Weights of a small image autoencoder.
Training: normuon at rate 0.0017, batches of 192.
Data: trained on histories of elementary cellular automata, time running down, 10.4 epochs.
Rows from block 10 of the encoder of a small image autoencoder, named by matrix and row number. Rows with one number belong to one channel. Each number is 50 + 12 x the weight over its row's rms, rounded and kept within 0 to 99. All counts start at 0.
After each channel's rows are labels from the 100 images, of 14976, where the channel reaches its highest value: "patch colour" is the nearest of a few named colours to the mean colour under the peak; "strongest on" is what is common among them. Only what is clearly more common there than usual is listed. The data: histories of elementary cellular automata, time running down. In brackets: how many of the 100.
# c3: 3x3 conv (encoder.blocks.10.c3.weight, 256x256x3x3, each kernel summed), inputs 128-191
# c1: pointwise conv (encoder.blocks.10.c1.weight, 256x256x1x1), inputs 128-191

c3.46:71 23 58 53 41 32 30 20 45 24 50 57 67 42 55 57 59 42 54 72 51 36 41 40 36 37 53 45 55 40 68 46 50 43 48 47 56 40 44 36 61 69 54 50 35 48 64 61 42 49 48 38 60 44 51 25 51 45 25 61 64 53 67 54
c1.46:54 28 58 56 42 45 38 08 52 28 68 48 66 42 62 51 51 54 41 64 64 39 44 40 47 44 43 48 51 40 54 47 52 52 53 55 53 58 50 32 61 85 57 43 37 43 84 71 48 59 40 46 51 48 33 38 59 50 31 52 48 53 36 72
patch colour: white (34)
strongest on: large cells (90); 011 turns on (78); 101 turns on (75)

c3.101:52 32 44 49 58 26 42 43 49 39 64 65 48 36 55 49 52 43 74 43 67 45 38 53 35 40 51 57 41 61 52 58 45 25 56 39 58 53 40 55 52 56 69 51 48 47 45 62 44 42 43 30 46 44 52 32 67 65 42 50 21 48 67 47
c1.101:69 48 47 46 53 46 34 49 50 46 46 49 51 44 55 37 57 41 56 52 62 48 47 41 47 23 49 56 44 53 44 59 52 43 60 42 50 40 41 53 45 44 53 45 43 48 52 31 49 47 45 47 53 51 44 58 46 64 61 55 42 48 50 36
patch colour: black (42)
strongest on: large cells (92); 001 turns on (76)

c3.113:33 66 16 61 58 41 44 38 62 51 49 48 47 39 43 38 45 45 13 42 30 64 55 54 58 48 67 60 72 42 47 65 31 53 30 48 48 45 50 49 53 56 69 47 57 44 79 36 37 49 60 35 50 49 54 67 38 56 40 56 32 63 34 49
c1.113:38 46 44 56 45 47 38 41 60 52 30 48 37 51 54 51 53 56 00 39 53 55 67 50 50 45 60 56 58 48 52 52 38 59 45 41 58 49 59 36 42 50 52 45 59 42 62 51 35 39 49 49 43 43 44 44 47 65 51 50 38 44 45 57
patch colour: white (37)
strongest on: large cells (83); 111 turns on (82); 110 turns on (80)

c3.117:70 41 61 62 63 42 38 40 57 52 37 55 55 55 67 58 47 42 59 44 58 45 42 40 51 46 52 69 42 63 68 51 48 58 73 53 46 54 48 45 55 56 49 59 51 47 31 51 37 41 42 51 44 39 43 48 44 47 29 54 75 27 55 53
c1.117:64 51 47 43 51 49 41 45 52 37 53 67 54 62 60 46 54 53 58 48 66 71 51 35 50 63 48 60 61 56 44 45 52 56 53 60 44 49 50 43 67 63 52 49 42 55 24 58 46 44 47 46 42 40 48 57 53 61 36 49 54 44 50 60
patch colour: black (87)
strongest on: large cells (92)

c3.255:47 52 44 53 66 52 45 53 57 46 58 64 38 49 31 48 35 44 30 56 43 47 55 38 33 42 42 34 57 48 34 42 52 79 55 41 66 43 38 47 59 54 27 47 49 56 62 43 41 60 53 43 48 43 41 49 29 39 48 50 85 50 57 58
c1.255:46 49 39 52 69 68 31 45 49 59 53 56 44 41 48 56 47 62 43 51 48 60 49 41 25 43 26 52 52 53 52 43 49 63 51 55 53 50 47 58 44 51 44 49 46 43 48 38 42 51 57 44 40 41 42 51 34 57 48 44 63 48 61 53
patch colour: white (32)
strongest on: large cells (100); 111 turns on (83)

c3.74:58 25 56 58 32 28 42 47 40 40 59 65 49 35 45 55 42 35 52 37 66 21 28 50 51 47 57 54 65 52 41 48 51 28 59 53 44 37 49 40 56 61 40 57 47 42 39 48 36 48 50 35 48 39 42 56 59 50 49 53 22 64 80 55
c1.74:61 34 52 55 46 38 44 39 56 35 55 50 50 33 50 46 42 35 59 42 58 30 37 51 57 53 43 69 46 40 51 45 48 43 48 44 50 48 49 39 48 65 47 55 61 57 49 42 58 44 50 42 48 43 43 38 48 56 43 52 36 56 68 45
patch colour: black (50)
strongest on: large cells (98); 100 turns on (88)

c3.18:46 69 33 61 72 58 35 49 62 51 41 46 37 57 58 50 41 47 32 15 64 55 40 39 57 43 37 47 50 39 33 55 42 52 38 51 63 57 44 52 49 37 54 44 61 40 59 50 57 55 56 41 45 50 51 32 46 67 36 53 66 26 27 51
c1.18:38 51 50 49 65 56 44 44 59 46 46 46 52 61 49 48 41 41 46 26 51 53 37 42 63 55 33 51 50 35 49 53 50 54 53 49 54 57 65 52 53 59 54 47 50 47 56 56 74 54 43 48 50 57 58 50 66 53 60 43 47 44 45 53
patch colour: white (46)
strongest on: large cells (95); 111 turns on (81)

c3.208:46 39 38 50 65 40 37 44 52 46 48 67 49 46 51 31 44 31 40 28 42 88 26 40 48 49 31 58 51 55 52 48 45 44 63 43 54 62 44 53 61 62 66 51 46 44 47 54 57 45 62 31 60 42 78 53 58 45 55 45 42 64 48 55
c1.208:48 48 60 45 57 46 45 50 50 46 59 63 54 45 44 40 49 42 33 69 45 60 42 36 54 53 33 49 49 54 55 47 42 45 56 43 62 52 48 47 49 53 53 52 56 58 48 56 58 52 62 49 67 53 58 51 51 40 55 37 42 61 59 63
patch colour: white (43)
strongest on: large cells (92); 111 turns on (87)

c3.250:49 14 37 39 45 47 33 46 44 23 51 35 49 46 68 43 49 35 53 51 60 49 52 35 59 31 71 42 41 48 77 52 50 55 49 65 56 58 38 49 57 61 43 51 53 53 57 69 43 40 57 47 50 56 56 63 68 57 43 45 47 67 41 42
c1.250:45 28 52 49 47 53 39 53 50 36 47 46 57 53 48 39 48 47 57 49 53 43 55 46 48 37 53 50 49 43 64 47 52 48 55 57 56 62 60 46 53 70 40 50 55 48 63 65 54 35 50 47 54 62 54 65 55 56 51 41 48 69 42 41
patch colour: white (95)
strongest on: 111 turns on (96); 110 turns on (80)

c3.209:48 47 41 37 64 37 46 62 49 33 49 59 61 62 20 52 40 44 45 54 43 48 38 29 27 46 45 45 49 51 73 55 50 49 47 50 51 28 48 47 43 56 60 53 52 47 46 58 40 40 60 36 47 28 59 34 43 39 54 36 54 57 61 53
c1.209:48 41 43 49 63 44 60 58 46 36 56 55 58 59 42 51 38 52 56 59 45 41 40 30 35 48 51 51 48 58 54 54 53 48 38 44 50 37 53 53 34 55 48 60 51 43 46 51 44 50 60 43 43 46 54 52 43 34 59 39 54 55 61 56
patch colour: white (29)
strongest on: large cells (99); 111 turns on (85)

c3.165:55 39 28 31 63 43 41 46 46 30 32 27 47 42 51 34 51 55 41 46 70 55 37 45 66 41 55 48 39 41 57 51 49 43 50 45 29 00 50 51 56 44 59 50 40 45 85 48 52 44 45 36 42 45 71 78 50 41 33 52 53 53 26 45
c1.165:43 38 48 46 45 45 42 45 50 46 44 40 41 68 49 54 69 57 61 55 55 53 42 49 61 45 46 44 56 38 45 56 51 53 51 45 44 00 44 56 58 48 64 47 46 43 79 60 58 45 52 41 40 56 74 61 59 34 49 55 52 57 32 50
patch colour: white (45)
strongest on: 111 turns on (87)

c3.60:66 49 89 53 75 43 37 54 45 45 60 45 51 52 55 45 50 39 52 45 56 45 57 36 32 41 41 55 41 49 53 38 55 44 48 57 47 45 47 53 46 51 58 50 43 57 55 77 38 44 47 38 64 47 53 40 40 29 48 57 52 40 42 52
c1.60:43 54 58 49 59 31 39 62 50 45 55 58 55 49 50 43 43 43 56 43 44 63 68 55 31 46 61 49 42 49 51 48 51 44 49 53 41 51 54 48 52 53 46 58 40 48 44 52 45 50 44 50 55 46 58 51 40 46 62 64 56 42 49 59
patch colour: black (83)
strongest on: large cells (77)

c3.128:00 19 45 66 69 45 32 56 42 73 51 50 65 55 62 41 47 45 50 50 62 41 29 43 44 33 48 44 48 52 49 42 50 46 56 53 43 71 46 46 50 62 54 49 52 53 56 52 46 43 46 43 57 45 57 64 57 57 46 59 57 44 70 39
c1.128:00 27 60 59 40 43 40 52 40 66 61 49 64 49 50 42 34 53 51 56 63 55 48 46 48 48 55 51 57 52 36 46 62 62 52 48 52 56 59 50 51 56 58 57 57 48 64 51 54 48 58 49 51 47 48 48 52 57 52 57 54 60 59 48
patch colour: black (55)
strongest on: large cells (91)

c3.135:39 44 42 62 71 40 33 00 61 51 55 54 49 43 49 48 52 36 43 57 51 69 41 39 51 45 57 52 45 49 40 50 33 45 41 46 45 58 52 47 46 67 58 46 50 35 62 49 53 54 57 34 58 50 69 45 37 50 57 42 39 38 47 49
c1.135:52 34 50 67 43 59 43 00 58 52 65 46 49 48 41 50 51 52 58 58 55 60 40 53 53 58 55 52 51 64 42 37 47 51 59 38 52 60 59 39 32 57 50 58 52 52 54 49 50 46 60 42 56 51 58 43 48 42 39 46 50 51 59 49
patch colour: black (84)
strongest on: large cells (65)

c3.139:51 61 26 50 39 74 58 45 46 74 54 03 43 54 40 58 69 44 58 45 48 43 52 49 53 51 50 69 57 49 41 62 50 36 31 59 42 48 44 49 52 49 32 49 58 61 51 55 48 53 49 47 56 61 37 45 46 51 48 48 37 66 37 52
c1.139:53 57 35 55 39 82 54 42 53 66 65 00 54 42 49 51 51 40 47 45 56 53 54 60 53 44 39 59 59 53 41 54 52 42 14 57 63 51 45 67 51 50 47 36 53 53 50 53 54 39 55 48 48 66 51 46 54 39 46 58 38 50 47 41
patch colour: black (100)
strongest on: large cells (83)

c3.200:59 57 71 52 49 59 38 47 45 40 45 52 66 44 39 45 51 46 57 51 62 43 57 47 56 42 40 49 52 53 74 60 59 58 48 56 68 30 50 48 52 46 39 53 43 59 63 49 58 43 52 37 35 42 46 38 35 32 50 42 66 41 60 58
c1.200:48 51 53 53 58 47 41 38 47 32 53 50 65 51 43 55 49 47 46 54 58 50 55 52 61 39 47 43 48 44 45 59 41 63 47 53 61 54 51 50 54 65 36 49 52 51 62 36 62 42 55 38 44 48 44 40 59 38 56 44 53 57 39 59
patch colour: white (96)
strongest on: 111 turns on (100); large cells (80)

c3.169:41 76 55 52 42 43 39 47 66 71 45 54 54 51 57 51 54 51 61 64 51 52 44 37 47 38 60 40 68 56 43 61 41 57 53 40 56 47 53 42 60 00 35 56 60 57 48 78 29 67 58 44 49 50 45 51 62 34 52 53 76 43 41 46
c1.169:18 54 54 53 61 39 46 37 56 42 47 59 55 46 59 54 55 49 56 51 50 51 61 46 44 45 53 44 53 47 49 50 49 59 53 55 48 55 45 52 52 00 43 51 53 59 44 57 40 59 64 49 57 58 40 59 64 49 67 54 58 46 41 53
patch colour: white (98)
strongest on: 111 turns on (100); large cells (71)

c3.92:35 51 44 39 69 28 36 55 48 36 42 38 38 44 30 27 52 35 36 55 45 47 53 35 51 41 48 42 54 26 36 57 41 44 41 46 61 38 37 46 43 61 64 39 40 59 54 64 50 59 50 28 51 29 36 40 59 31 41 49 43 64 34 36
c1.92:42 52 43 35 49 36 37 45 48 39 46 48 50 35 53 35 43 46 47 47 41 45 41 47 46 42 32 48 56 39 59 50 56 60 50 60 59 50 41 60 37 74 52 33 46 59 55 54 41 43 60 52 59 41 52 50 55 57 48 50 48 41 50 39
patch colour: black (46)
strongest on: large cells (77)